Weights of a small sound classifier.
Model: 25.4M parameters, log mel input, arch conformer, norm layernorm, activation gelu, moe top_k, num experts 8, layers 12, width 256.
Training: 8000 steps, batches of 256, held-out accuracy 98%.
Rows from block 3, named by matrix and row number. Each number is 128 + 32 x the weight over its row's rms, rounded and kept within 0 to 255. All counts start at 0. After the name is the row's rms in percent of the matrix's.
# pw2: conv module project (model.blocks.3.conv.pw2.weight, 256x256), inputs 172-255
pw2.8 058 [163 138 139 134  95 144  87 137 120 144 163 137  86 127 154 157 140  92 174 150 158 139  92 149 156 152 130 153 138 152  98 106  89 154 143 146 127 153 128 124  71 103 138 107 143 155 148 125  96  68 114 174 164 120 135 136 142 116 169 154 192 148 116 168 133 136 135 171 166 156 174 137 151 143 151 185 139 183  82  89 191 124 157 139]
pw2.9 145 [183 122 140 167  87 171  75 127 156 149 168 117  80 103 138 178 148  87 157 183 153 166  83 158 168 184 135 122 136 149  89  84 127 150 153 142 121 167 119 147  73  95 153  97 152 129 109 120  95 100 125 165 172 117 133 148 150 121 152 175 164 151  95 185 146 147 110 185 143 159 167 168 111 145 111 149 161 190  80  81 182 133 125 173]
pw2.10 082 [ 48 115 161  76 121  66 115 115  75 127 127 138 119 187 126  89 128 124 179  63 145  81 106 134  81  57 168 121 146 160 119 105 151 141 122 137 164  60 114 158 111 111 128 157 120 100  97 116 106  87 123 197 117 124 122 123 129 103 160  66 182 114 134 174 177 129 112 162 169 128 140  75 144 130 100 170 103  67 109 116  75 132  97  76]
pw2.11 033 [119 128 135 176 119 164 127 131 141 115 120 153 127 109 121 114 115 131 138 125 152 154 130 103 136 107 165 127 176 112 126 130 179 112 116 130 199 139 139 134 127 130 116 158 118 133  85 144 125 127 129  98  91 129 125 118 111 142 133 171  15 114 134 122 144 114  47 123 131  95 111 176 255 120 124  74 167 102 130 116   0 139 133 164]
pw2.12 076 [103 117 115  75 111  86 119 107  99 178  97 185 113 104 123  99 181 119 115  88 117  80 120 179  87  97 107 130  78 108 119 116 180 178 171 172  67  94 129 107 117 121 177 110 175 104  97  82 123 137 111 113 103 110 177 179 178 118 131  84 129 142 104 113 126 177  88 117 120 176 117  83  92 176 101 174  90 119 120 116 114 133  95  84]
pw2.13 066 [110 110 174  61 144  88 148 107 106 135 114 147 144 112 110 113 135 148 158 121  99  76 142 129 111 107  90 195 120 119 143 150 193 137 123 137 113 115 186 131 150 140 134  82 132 122  93 102 140 151 126 137 112 108 132 132 135 111 113  66 172 117 120 107 125 133  95 107 168 124 115  63  63 128 129 200  70 120 147 153 126 167 116  83]
pw2.14 038 [ 88 111  70 131 121 141 130 105 136 123  66  95 122 116 113  52 122 122  86  74  43 126 113 119  59 114  46  83  77  87 125 117 146 105 130 106  51  53  59  70 129 120 118 117 126 143  84 150 129 123  96 140  74 139 107 118 119 141  90 133 163 120 117 108 109 122 165  94  64 125 110 137   8 107 121 156 126 130 116 134 129  85 138 131]
pw2.15 048 [149 120 143 192 115 175 117 110 155  89 158 127 112 152 108 148  76 117 149 166 137 181 115  85 156 146 146 118 174 151 117 120 194  88  91  97 182 147 113 145 114 132  86 116  83 134  80 119 125 105 143 145 164 112  95  77  80 115 135 179 117 147 105 140 129  92  95 140 143  92 149 179 192  83 114  99 160 140 118 115 109 130 116 167]
pw2.16 058 [144 121 170  74 110  96 107 126 121  94 151 103  99 144 139 149 103 108 151 134 129  73  93 100 144 135 115 182  71 148 100 115 108 106  96 102  67 128 184 137 105 110  95 103  97 150 149 104 109 149 141 148 156 111  97  98  93 113 144  88 181 124 108 136 152  92 133 140 175 104 146  77  49 105  86 213  90 143  97 103 130 176 150 102]
pw2.17 060 [ 85 113 143  59  99  74 103 110 102 116 133 125  96 168 108 123 113  99 126  75 143  64  92 117 106  72 161  97 144 166  98  86 133 134 113 121 159 101 111 172 106  94 114 165 111 160 118 130 100 131 142 169 135 118 121 117 118 119 196  50 181 140 123 172 163 115 104 179 136 117 172  71 121 125 110 183  92  87  98 100  98 125 147  64]
pw2.18 052 [129 117 102  99 100 123 128 114 121 107 175 108 110 138 126 165 110  91  78 142 163 102 105 107 165 137 151  94 141 177  91  98 134 105 106 110 149 142  77  64 138 101 112 133 109 163  82 112 113 200 173  98 161 122 106 105 105 111 157 116 134 153 121 132 149 110 110 129  91 119 116 100  60 109  86 165 129 129 111  97 105  84 158 131]
pw2.19 067 [163 107  79 136 105 149 105 115 174 167 129 119  96  81 123 143 171 106 105 141 154 142 100 184 160 173  97  81 126 127 106  97 114 185 167 156 103 158  71  91 108 111 178  97 164 106 144 137 104 143 128 118 149 106 143 166 169 122 117 158 153 141 106 136 144 169 124 146  77 174 124 124  71 155 121 143 130 161 101 107 155  72 101 140]
pw2.20 064 [101  96 164  97  95 109 107  95 131 104 175 116  99 161  88 154 101  94 134  91 140 100  84  91 139  93 165 105 144 162  80  84 124 104 103 110 167 115 122 151 104  92 104 165 109 177 106 117  93 116 167 176 164 102 108 103 100 110 182  85 191 142 121 165 138 108 121 161 163  97 190  95  96 106 121 171  98 121  93  98  71 149 150  93]
pw2.21 059 [ 74 123 133  70  94  81 102 120 119 149  98 122  94 120 127 117 154  95 107  95 126  87  92 150 112  95  77  89 171  88  83  99  96 167 140 138 192 115 105 138 117 105 154 144 145 119  52 163 105 158 121 156 102 116 130 147 155 148 128  73 170 121 122 136 175 152 115 152 130 140 144  64  76 144  43 153  76  83  98 116  58 120 108  85]
pw2.22 157 [188 139  89 184 136 186 130 142 170 143 132 112 134  58 138 153 142 139  84 190 109 182 150 146 162 194  87 111 127 101 143 150 128 134 143 130 100 165 112  84 129 150 142  81 144 133 157 146 149 150 133  70 136 133 131 142 139 147  79 193  70 135 115 104  88 139 147 108  89 145 108 185  93 133 163  76 158 174 144 139 175 110 146 186]
pw2.23 043 [122 154 100  98  87 117 105 161 130 111 143 153  91 122 161 170 113  93 102 119 157 118  98 121 149 150 147 115 120 170  84 104 121 135 122 135 144 161 117 106  97 113 116  90 121  97 155 122 112 174 167 130 147 135 124 116 121 117 137  97 191 106 134 124 163 122  95 130  85 134 143  93  99 128  80 180 118 110 108  73 118 110 111 132]
pw2.24 031 [130 136 117 172 128 167 131 134 145 139 119 167 142 105 133 131 139 116 115 182 125 142 138 125 150 146 139 134 143 106 132 136 194 129 137 136 147 169 126 114 142 119 121 128 152 120  78 128 138 138 117  78 122 136 142 137 135 134 120 166  36 116 119 119 103 137  39 116 119 129 123 180 200 154 105 103 146 133 136 137  48 126 117 145]
pw2.25 051 [ 99 138 120  72 143  86 146 141  94 174  95 132 145 102 142  97 173 142 113  84 114  81 142 176  91  99 103 141  89  98 145 134  80 178 173 168  82 100 148 117 148 135 174 139 177 121 170 131 138 154 115 116  86 135 160 171 180 136 123  80 129 109 147 107 117 174 166 105 117 168  96  83  65 181 141 152  93 115 143 143 149 135 129  91]
pw2.26 035 [100 162 115 117  83 113  95 156  87 130 134 152 100 101 142 146 135  99 130 122 134 126 128 130 112 111 151  77 121 140 105  96 127 137 150 157 147 136  60  94  94 121 138  73 133  99 151 135 116  90  97 140 135 150 134 120 137 113 185 117 190 192 117 116 162 141 167 132  99 151  91 122 216 148 123 176 137 133 116  82 167 110 126 117]
pw2.27 055 [178 153 140 182 147 173 142 158 151 134 148 134 145 141 136 165 143 149 126 193 136 163 150 124 163 169 191 134  91 146 155 157 111 127 134 131 106 170 127 114 133 149 130 172 141 155  94 149 146  67 148  86 150 166 154 148 139 131 155 179  45 119 155 146  66 133 159 136 156 123  97 186 155 141 156 105 157 165 141 137 188 128 150 168]
pw2.28 044 [101  84 141  97 138 110 143  76 130 150 130 177 146 107  76 119 148 138 133 148 130 115 136 155 125 129 135 118 155 128 129 149 251 150 143 153 140 140 129 109 148 124 155 112 156  88  58  71 136 156 152 125 115  80 161 155 146  91 125  99 129 114 107 134 145 157  70 118 119 140  94  97  62 148  83 149 101 109 141 142 100 131  76 115]
pw2.29 195 [ 65 135 119  76 155  79 160 132  86 152  70 132 157 116 132  68 151 156 120  60  79  76 157 155  70  74  86 115 101  95 152 159 132 153 150 146 108  69 111 108 155 150 153 119 150 116 142 138 149 144 108 129  77 137 141 149 151 133 104  76 145  99 146  91 115 153 115  99 120 152 104  78 112 147 151 140  74  68 158 157  79 119 120  74]
pw2.30 049 [165  99 138 176 105 166  98  95 164 117 167 136  95 139  90 159 111 109 146 180 140 171 102 116 163 166 150 120 183 144 106 100 193 119 114 122 188 160 117 141  92 114 117 122 114 126  81 109 118 110 137 151 167  89 115 111 108 110 146 181 144 139 102 138 137 115  96 142 135 117 153 171 167 105 109  95 147 144  92 107 144 117 120 166]
pw2.31 086 [ 75 110 161  65 114  62 141 106 109 124 127 114 127 161  97 126 122 110 138  95 162  83 117 125 137  83 153 131 154 129 104 105 131 133 120 118 202 115 156 159 145 104 125 160 116 130  88 130 102 140 121 149 131 109 115 118 126 112 152  53 161 112 135 158 175 123  98 165 161 125 148  58 132 123  76 174  91  38 122 127  40 128  93  80]
pw2.32 067 [132  97 156  77 102  95 107 100 109 175 118 178 106 107 107 120 179 101 162 101 114  92 103 176 112 118 101 164  90 119 102 110 179 168 166 173  73 104 164 131 105 111 176  95 173 114 103  88 115 139 130 153 117  89 172 176 171 115 127  86 179 136  97 132 126 172  89 133 162 161 140  80  63 171 105 190  93 137 104 106 139 159 110 102]
pw2.33 162 [190 140  95 185 133 185 129 138 170 144 140 113 132  58 140 161 143 137  84 198 111 190 143 146 167 199  93 114 130  97 137 145 129 137 145 131 106 173 118  85 131 141 144  83 146 138 161 145 147 141 135  75 140 130 132 144 142 146  82 193  79 137 112 107  88 141 146 107  99 143 118 182  94 135 163  87 161 181 138 135 165 115 149 190]
pw2.34 054 [137  99 115 136 157 124 164 102 110 158 149 187 171 144  89 136 153 160 141 122 141 167 173 134 116 142 146  86 101 146 171 165 239 149 149 161 100 125  91 112 165 156 142 154 159 130 118  86 150 101 144 122 144 100 177 157 150 110 107 138  84  95 120 134  95 152 105 136 113 135 141 139 131 150 152 108 140 133 162 163 157 108 114 144]
pw2.35 057 [118 147 132 146 152 131 122 153 114 142  88 138 147 131 135 115 145 151 131 122  85 157 150 133  68 136  71 112 118  76 151 160 127 134 141 140 106  95 108 154 123 161 140  82 142 173 142 166 135  32 103 151  87 142 154 144 144 152  97 148 162  60 138 114  19 146 197 117 145 123 172 145  58 147 169 166 101 129 130 152 186  84 197 140]
pw2.36 034 [123 150 127 159 149 154 152 155 138  87 124 128 150 122 164 124  81 142 123 146 133 129 145  88 138 131 163 146 128 121 144 146 139  81  89  94 135 135 130 140 152 150  90 133  91 146 117 147 141 160 125  90 125 141 103  91  96 158 123 159  54 112 142 118 113  90  47 115 134  94 125 160 188  97 118 141 157 118 150 150  54 136 137 141]
pw2.37 041 [128 100 121  54 139  79 141 104 106 157 130 151 134 125 115 135 157 140  92 107 128  58 144 134 123 124 123 137  57 135 145 132 158 149 146 146  56 116 150  99 140 131 136 120 148 121 129  91 123 165 122 108 117 109 162 158 148  99 128  67 150 120 117 148 143 146 100 141 130 122 127  64  40 154 128 205  90 142 132 143 129 150 112  73]
pw2.38 063 [135 149 166 109  95 121  98 148 154  96 126  78  95 133 147 141  97  97 145 146 126 100  88 101 144 141 111 167 147 134  95  95  38 103 103  95 146 144 162 158  96 101  98  94  99 129 150 170 103 145 132 167 139 149  80  89 102 143 125 115 214 130 146 131 144  96 154 133 166 111 151 110  68  96 113 193 109 137  97  94 150 159 144 124]
pw2.39 027 [172 141 133 135 133 135 127 134 145 103 148  78 130 154 153 147 106 142 129 104 112 148 141 129 129 136 157 100 115 158 132 136  39 123 110 102 108 109 103 156 115 141 116 142  84 167 202 133 129  98 125 164 142 116 101 112 112 140 129 140 210 138 137 119 147 113 227 139 122 133 143 147  81  89 159 113 145 155 128 121 236 100 180 140]
pw2.40 152 [ 72 122 157  74 124  72 122 119  85 119 131 139 122 187 120 100 118 122 171  58 141  64 113 118  94  62 167 121 125 166 122 111 126 128 120 129 141  80 121 164 118 116 121 148 117 119 108 114 111  98 124 196 125 131 123 118 121 105 172  62 207 128 143 154 170 124 106 156 155 119 155  73 155 123 111 186  99  77 115 118  87 134 106  68]
pw2.41 062 [129  93 143  63 108  89 113  90 108 170 128 179 111 117  94 123 168 112 148 100 124  84 110 167 111 115 116 158  91 125 110 118 204 162 161 164  80 108 154 119 111 112 164 105 159 114  91  70 112 136 138 151 127  83 172 167 165 103 129  77 173 131  95 134 134 165  87 135 156 157 134  68  61 161 102 193  89 138 112 114 132 152 109  93]
pw2.42 123 [ 40 134 135  62 119  59 126 133  74 148  81 133 126 133 145  71 148 123 140  59  94  68 123 152  70  63 108 125 117 111 117 129 124 152 145 147 131  73 118 117 120 124 151 122 146 105 127 127 133 128 105 149  73 127 143 147 148 133 123  58 159 110 130 104 137 147 101 106 130 149 107  63 134 145 138 148  67  44 128 121  77 112 112  67]
pw2.43 111 [ 63 132 126  87 108  84 106 131  59 172  85 130 111 106 145  70 172 110 128  75 117  76 112 178  69  68 107 104 113  98 113 109 116 172 177 161 104  71 106 119 100 113 177 112 172 101 108 122 115  98  87 136  82 133 156 170 173 123 137  87 154 122 120 131 132 168  94 134 133 178  99  87 121 165 129 141  80  77 112 105 114 101 106  75]
pw2.44 069 [146 128  69 126 147 138 149 138 132 162 106 109 147  86 127 121 162 148  50 110 101 112 148 168 128 115  93  80 104 114 147 149 113 163 172 147  87 117  74  97 148 156 167 119 163 150 181 158 142 160 130  54 115 127 148 161 165 157  78 138  68 101 130 100  94 157 141 118  62 173  99 125  87 159 202  99 129 120 149 149 128  99 155 122]
pw2.45 071 [139 156 156  99 133 109 126 156 128  69 143  70 124 153 156 144  76 133 144 149 131  96 123  78 144 132 128 167 105 140 127 129  46  75  80  74 112 140 161 157 124 127  76 107  77 148 148 163 130 129 140 160 142 166  72  72  75 142 130 107 183 133 156 134 139  79 161 136 161  83 139  99  69  79 122 191 110 147 122 129 138 160 151 113]
pw2.46 077 [ 55 123 153  77 138  66 128 120  69 132 118 144 135 172 113  81 133 135 170  77 132  96 128 129  75  76 150 112 156 151 138 121 157 133 138 144 164  64 113 165 132 127 132 137 137  92 123 121 122  74 119 214  98 133 138 131 134 107 168  66 215 129 142 168 168 139 149 168 173 134 134  82 158 139 114 163  73  66 128 134  88 128  91  77]
pw2.47 050 [ 66 166 136  81 128  88 143 155  96 117  76 139 137 150 146  45 122 119 151  47 116  90 119 118  64  84 121 145 177 119 121 136 174 113 115 120 177  77 135 121 134 124 128 116 117  58 102 146 143 154 115 156  63 165 108 118 112 137 116  80 212 130 161  99 153 122 111 100 114 117  97  82 104 103 115 156  77  79 140 125 102 152  72  91]
pw2.48 048 [ 90 161 113  83 152  91 157 167  93 127  96 111 152 129 167  98 121 149 106  86 119  85 152 118  98 105 125 144  70 116 157 146  42 117 126 115  77 102 140 119 166 139 125 147 121 132 168 148 144 142 119  99  96 166 123 120 125 152 118  89 106 113 163 110 122 118 165 109 116 123  95  91  94 132 139 159 113 102 153 152 106 133 144  86]
pw2.49 059 [116 111 119 127 176 120 181 105 122 162 113 172 179 112  97 119 158 174 110 114 122 125 182 156 111 110 130 105 137 116 173 171 215 152 156 163 139 113 111 119 180 159 161 165 157 102  97 103 162 132 129 101 105 121 168 163 154 116 113 121  55 114 132 113 122 160 101 111 114 140 101 127 174 160 136  68 128 106 181 172  90 122  98 117]
pw2.50 126 [144 142  91 130 186 132 187 143 127  87 125 121 186 143 118 123  86 182  94 125 110 118 185  85 125 133 110  97  97 116 185 188 140  85  85  91 114 116  86 102 182 180  84 113  89 151 160 146 174 154 153 125 116 151  98  89  80 132  80 136 139 113 165  92 115  83 169  96  90  81 148 124  84  83 171 137 126 123 186 186 142 103 146 131]
pw2.51 252 [ 67 136 123  71 153  71 156 139  80 146  73 131 155 109 137  70 147 153 119  60  73  70 156 150  74  67  86 124  89  93 153 157 118 147 147 141 111  68 118 119 154 152 148 113 146 120 133 141 149 143 108 128  79 139 141 145 147 142  96  69 135  97 147  86  94 144 121  91 120 148 106  73 113 142 146 135  74  63 155 154  73 123 125  68]
pw2.52 059 [152 149 139 181 136 174 136 150 157  84 145  76 135 134 137 142  79 137 133 161 143 172 135  89 151 147 139 115 176 142 140 129  69  88  91  91 183 157 126 144 132 133  88 142  87 153 203 172 136 117 140 144 151 152  86  82  86 143 126 174 139 110 157 135 132  89 177 134 132  97 144 178 147  86 205  80 168 149 136 129 158 117 163 174]
pw2.53 112 [131 121 141 149  80 149  79 115 119 169 148 128  80  91 139 147 172  82 153 154 152 146  77 178 137 144 136 122 133 136  79  85 133 176 176 162 121 143 114 137  68  87 177 114 172 104 107 109  95  81 103 162 148 118 148 169 174 119 173 155 156 151  97 161 148 171 112 165 144 182 118 149 119 163 100 148 134 165  78  78 160 113 104 144]
pw2.54 052 [106 110 113  92 140  93 133 107  88 178 115 194 135 114 115 120 184 138 124  92 130 113 138 172 106 100 120 124  68 114 138 139 213 170 174 176  76 109 129 105 136 141 171 145 178 108  96  79 141  80 121 111 113 101 189 181 174 121 122 101 102 124 103 130 124 174  85 121 100 156 145 100 172 173 117 132 110 128 138 143 121 120  88 105]
pw2.55 043 [123 113 104  78 134  95 105  88  72 130 103 119 117 143 141  80 128 135 159  83 118  97 101 127  92 114 100 106 113 173 118 129 110 128 127 139  71  82 105 113  90 105 121  59 122 142 181 107 101 110 117 184  99 117 130 131 130  90 108  97 209 110 113 136  97 130 139 141 147 117 175  90   0 128 161 189 120 102  97 123 146  99 134 106]
pw2.56 041 [127 145 134 151  82 149  65 142 124 102 134 137  86 141 135 129 105  91 187  90 161 124  82 113 126 116 171 156 112 147  94  81 125 117 110 125 132  82 124 134  53  90 110  88 110 175 171 111  94  88 149 125 146 135 113 103 111 108 154 150 144 124 139 149 146 105 105 149 132 117 171 139 124 100 124 121 172 110  87  58 146 106 135 156]
pw2.57 244 [198 121 132 185 101 188  95 120 175 111 186 122  98 141 128 186 111 102 132 201 174 187  99 111 185 194 167 123 157 166 104 100 139 109 111 115 136 184 126 133  92 105 110 120 112 130 120 116 107 109 140 134 179 120 114 112 111 118 153 188 132 156 108 172 155 113 141 166 132 110 155 187 131 113 115 125 181 190  99  96 188 127 124 189]
pw2.58 123 [ 49 126 147  65 127  64 124 125  81 133 109 145 126 178 128  83 130 125 144  53 120  64 116 129  84  53 153 107 121 149 123 113 120 142 132 140 143  69 109 148 122 121 133 137 131 114 109 124 116  96 134 177 106 135 131 129 136 118 166  54 198 120 147 144 157 133 107 146 154 129 142  65 133 134 115 173  80  67 120 124  78 119 103  61]
pw2.59 049 [ 85 130 109  96 152 102 144 141 100 156  94 138 148 103 153 102 160 157 120  65  86 134 141 159 138 123  84  90 147 109 146 149 138 152 165 153 153 103  84  59 142 144 161  83 168  85 158 137 131 133 140  99 113 121 144 159 153 135  43 110 118  63 128 117 122 160 102 139  87 154  92 102 144 145 152 128 129  70 140 148 101 108  93 110]
pw2.60 077 [144 152 174 133 141 133 138 153 152  77 142  73 139 153 142 149  73 139 149 156 138 126 135  73 149 154 133 173 155 141 142 139  63  80  81  76 159 152 167 162 140 134  77 117  78 149 164 172 137 137 139 174 148 155  73  73  75 147 115 139 195 111 164 129 125  79 161 129 174  79 148 132  83  82 153 171 133 128 138 140 152 164 157 144]
pw2.61 043 [107 108 116  64 120  63 121 110  95 163 120 129 123 130 113 122 165 118 124  76  94  71 120 156  95 112  93 126  86 128 113 129 111 165 163 164  83  86 133 110 114 115 158  91 155  99 146 112 118 134 125 166 135 110 151 160 160 110 130  75 217 139 112 130 121 164 191 131 123 161 135  58  37 153 133 166  73 136 115 120 202 125 110  78]
pw2.62 057 [181 103 143 157 126 164  99 114 176 135 166 117 115 119 132 187 138 134 142 178 142 171 120 134 178 184 142 131 132 135 132 123 116 128 136 131  97 178 130  89  82 131 134  87 136 155 159 118 113  81 127 170 184 100 134 132 141 107 104 167 173 108 109 163  96 133 128 162 145 122 181 160 117 128 196 160 156 178 110 115 165 118 162 169]
pw2.63 060 [120 100 128 118  73 117  88  97 123 105 194 104  73 153 127 177 100  75 118 128 177 130  70 102 154 125 155 127 186 167  73  69 118 110  99 109 174 136 123 135  86  81 104 160 103 175  94 124  88 146 141 135 194 109 102 101 107 104 170 119 156 145 115 170 204  99 129 170 130 103 166 119 115 106 108 151 123 123  80  81  85 136 137 125]
pw2.64 073 [161 146  86 145 171 149 167 145 132 156 133 121 175  95 146 130 150 169  74 163 127 144 183 159 135 165  96 123 137 115 177 184 132 150 158 149 110 132 105  75 155 164 158  89 155 106 155 157 169 126 108  75 122 153 152 156 151 158  84 162  85 119 142  86  75 156 102  94  83 162  79 141  67 150 188  86 122 158 175 167 150 123 123 150]
pw2.65 062 [146 125 161 142 135 147 131 125 153  84 163  89 131 157 103 154  85 142 160 157 147 139 126  95 145 145 147 141 195 145 141 137  96  93  87  96 187 142 137 152 127 133  91 144  90 159 164 150 127 151 153 177 158 129  89  85  86 121 138 140 184 120 145 148 139  93 169 145 156  91 148 138  74  83 163 125 142 127 129 140 155 142 156 144]
pw2.66 030 [129  99 132 114 128 108 135 101 127 160 128 156 140 131  95 117 161 130 139 101 123 125 143 152  83 102 103 122 158 133 122 134 159 165 142 177 128 109 132 127 131 146 159 126 152 139 148 110 147 118 135 156 110  96 168 157 148 106 124  97 180 128 107 117 142 163 128 120 123 129 147 103  91 146 179 114  99 130 139 125 185 134 128 118]
pw2.67 047 [121 132 139 142  87 144  64 134 128 115 166 121  66 135 155 175 116  85 137 149 144 132  63 112 179 164 162 151 101 160  88  80  91 110 125 105 116 158 150 142  65  88 108 110 118 119 114 119  82 100 134 136 171 132 115 115 118 117 170 139 118 144 116 172 146 115 165 166 152 117 129 147 158 122  70 184 155 126  64  76  89 153 120 134]
pw2.68 280 [ 65 140 117  75 155  72 155 140  80 147  73 132 156 103 139  70 148 154 109  65  80  70 158 150  68  66  85 118  98  91 155 158 119 147 148 141 108  67 119 109 155 154 149 107 147 120 145 139 151 148 120 109  77 142 141 147 149 141  99  76 118 108 146  89  96 146 123  88 113 148 101  76 113 144 150 123  75  73 156 154  79 123 130  71]
pw2.69 256 [192 116 132 181  99 184  96 116 172 107 185 123  97 153 122 184 108 101 135 194 178 183  98 106 189 189 175 122 156 170 100  98 134 109 107 114 139 183 127 136  95 103 105 140 108 129 114 113 104 105 140 137 180 116 112 108 107 116 160 183 137 151 110 172 155 109 139 167 131 107 159 179 131 110 109 126 183 188  97  98 185 125 121 186]
pw2.70 179 [193 119 130 175  92 182  83 117 170 126 196 118  87 122 129 191 125  93 128 200 182 174  87 133 190 187 168 118 143 162  95  90 134 129 131 122 128 185 127 129  82  95 129 116 127 136 118 113  98 112 140 119 190 117 124 127 127 117 160 182 130 154 103 178 134 126 122 177 124 130 162 173 114 124 111 127 175 187  86  86 179 124 129 179]
pw2.71 025 [105 120 120 116 116 129 131 123 116 143 139 169 132 108 130 134 149 114 118 157 143  95 128 124 140 115 143 129 118 133 130 113 198 136 142 151 134 157 137 125 129 114 140 123 144 123  58 124 124 166  95  88 145 130 153 148 141 120 121 123  68 122 121 134 110 134   5 122 135 134 141 115 180 142 113 142 121 126 130 120  18 116 117  94]
pw2.72 057 [244 130 137 172 172 182 160 119 174 150 141 144 173  90 136 167 145 178 160 218 128 174 179 155 187 197  98 132 138 103 172 176 124 154 148 149  91 182 119 144 156 166 148 114 144 137 166 119 155 117 130 152 151 123 144 146 145 137  94 190 138  97 136 126  57 151 129 123 142 144 152 169 143 153 185  93 144 178 159 167 162  99 138 192]
pw2.73 062 [158 154  96 191 109 179 106 156 152 125 142 113 116 138 161 156 129 114 110 151 153 183 110 127 149 161 148  78 117 142 117 110  71 130 123 125 125 151  88 128 108 124 124 157 125 150 172 147 120  90 125 124 154 147 126 127 129 157 145 188  91 144 136 150 123 123 172 149 113 128 153 193 197 131 141  65 181 154 114 107 140 100 157 172]
pw2.74 037 [176  93  86 143 114 157 129 104 195 129 174  93 131 194 148 162 123 123  89 146 113 171 133 122 149 180 123  71 140 152 128 122 139 116 112 117 118 143  62  81 118 121 124  73 127 129  92 105 106 126 159 145 148 117 123 131 122  91 126 169 164 128 112 187 162 130 119 196 102  99 174 136   0 116 171 139 168 146 133 117 174  98 109 175]
pw2.75 054 [134 141 128 133 130 124 113 150 122 135 125 133 118 109 136 161 140 131 130 154 109 154 126 137 128 146 106  94  92 114 140 140 138 129 141 131  88 157 125 134  93 129 140  71 139 127 137 166 123  20  92 144 135 141 146 142 148 175 110 136 140 115 127 150  69 142 133 164 123 128 141 141 156 138 177 164 117 190 122 127 181  93 130 125]
pw2.76 065 [126  90 158  79 116  95 122  85 122 167 124 179 123 116  85 132 168 121 165 122 123  96 118 164 125 123 122 168 113 137 117 121 220 169 162 167 108 120 170 122 119 112 164 109 165 106  89  73 117 136 142 156 132  87 172 166 161  89 137  81 168 132  96 135 136 166  92 145 156 155 127  76  76 166  99 193 101 137 122 121 133 162  99 103]
pw2.77 054 [147 122 139 162 120 157  90 137 131 144 130  97 110  61 148 130 148 132 145 177 110 159 133 166 148 182  81 136  70 109 132 136 108 139 154 131  73 134 116 116  69 150 158  76 156 199 182 149 123 109 121 143 134 125 135 143 145 148  78 165 146 107 105  89  25 147 181  95 130 157 136 168  73 129 199 155 121 132 116 125 192 117 198 155]
pw2.78 046 [153 173  90 159 134 153 132 181 116 128 126  92 128 129 171 128 123 133 111 120 133 146 133 129 120 133 125 105 108 119 143 128  21 131 124 114 122 131 100 130 132 150 127 164 130 164 194 186 143  77 114 101 134 174 117 133 134 188 121 161  78 140 178 124 112 125 197 134 107 133 139 168 170 128 156  70 153 132 136 137 191  94 180 145]
pw2.79 049 [153 154  69 173 138 164 136 154 155 131 122 106 133 130 147 141 135 141  99 125 133 164 145 142 127 131 144  59 126 136 143 134  64 138 143 126 140 142  50 142 136 158 134 187 133 153 187 150 144 102 136 122 143 150 129 135 140 159 127 174 103 133 166 120 124 134 185 135  69 145 142 176 189 137 148  57 161 150 135 137 160  57 157 157]
pw2.80 042 [ 86 137  79  96 105  99 146 135  73  98 141 125 135 139 110  95  99 101  93  99 133  96 135 101  86  99 141  66  94 149 121  95 139  99 110  95 134  98  70 154 171 111  97 167 102 103  90 152 139 151 132 124 113 153 109  96 104 151 129 104 141 160 133  99 206 107 104  93  59 109 103 101  72 100  84 124 130 103 136 125 121  96  76 104]
pw2.81 036 [170 137 125 192 130 196 144 128 176 104 173 136 130 134 122 169 108 133 125 193 174 157 132  94 176 163 182 121 170 165 124 132 168 102 106 106 163 201 111 141 135 128 106 149  97 159  97 134 124 139 126 102 166 136 106 105  99 121 139 187  61 120 133 140 133  99  39 158 128 101 156 186 211 114 138 117 179 141 130 128  50 119 146 175]
pw2.82 048 [122 178 121  85 136  96 119 174 109 104 111  83 124 133 175 114 100 131 120 100 107  89 128 103 108 115  93 152  76 116 133 127  28 103 112  97  75 107 142 122 127 140  98 120 101 137 208 178 137 128 120 145 115 175  94  99 101 169 115  98 183 121 162 108 124 102 199 117 128 108 145  85  48 103 169 189 107 144 124 136 161 130 155 101]
pw2.83 063 [ 58 114 160  59 145  72 158 124  84 116 109 142 159 149  87  92 114 136 143  67 154  84 138 109  89  69 137 128 202 132 128 148 175 127 118 125 222  87 148 126 165 134 116 162 122 106 116 148 133 126 134 160 105 125 131 124 119 125 145  54 149  89 139 147 142 122 117 148 170 120 100  56 147 128 114 151  86  70 151 153  29 136 102  75]
pw2.84 107 [210 129  89 195 118 198 113 133 184 137 155 135 116  99 136 177 134 119 106 189 127 191 115 139 171 208 119 107 106 128 120 130 146 129 138 130  89 180 101  94 109 128 136 109 139 147 126 125 127 145 146  88 163 124 132 138 132 124 113 197  91 138 117 125 112 136 116 121  83 138 123 193  94 129 145  88 183 207 116 119 174 115 143 202]
pw2.85 180 [187 132  91 190 124 186 118 133 173 146 132 119 124  62 136 156 146 129  82 197 115 190 139 149 162 200  93 110 134 108 133 137 137 139 146 134  98 165 115  88 121 137 148  94 147 127 156 132 139 140 132  71 137 124 137 147 145 146  91 198  69 136 105 110  89 144 145 109  91 146 106 189 109 138 159  74 165 181 132 128 169 111 141 190]
pw2.86 042 [135 136 110 129 168 122 174 130 124 148  71 135 181 167  87  81 143 165 140  64 108 137 158 123  72  77 123 133 132  61 164 173 175 148 151 141 146  88 127 182 160 153 134 167 150  82 156 145 155 104 125 133  73 149 165 153 152 145 147 112  96 147 171 117 153 155 128 108 121 136  95 131 127 156 141  54 130 138 178 171 125 149 103 123]
pw2.87 263 [188 117 140 181 105 184 103 118 165 110 185 123 103 156 120 183 109 104 148 196 179 187 100 107 185 189 173 130 158 169 103 100 137 109 108 114 142 183 129 145 101 106 108 144 110 134 107 117 107 103 131 158 178 118 114 109 108 115 162 182 159 146 115 173 157 109 133 169 143 110 163 179 134 110 105 146 180 184 102 101 180 130 123 189]
pw2.88 051 [106 159 130  76 142  88 145 158  79  95 107  74 142 123 169  97  96 143 128  86 124  71 134 100  89  99 115 158  86 109 141 140  65  90 104  84  98 100 160 139 147 137  96 121  98 134 122 148 129 153 115 118  87 153  83  92 107 141 124  81 119 129 150 124 126  93 151 114 140 107 111  85  69 105 112 172 108 115 144 146 115 164 132  87]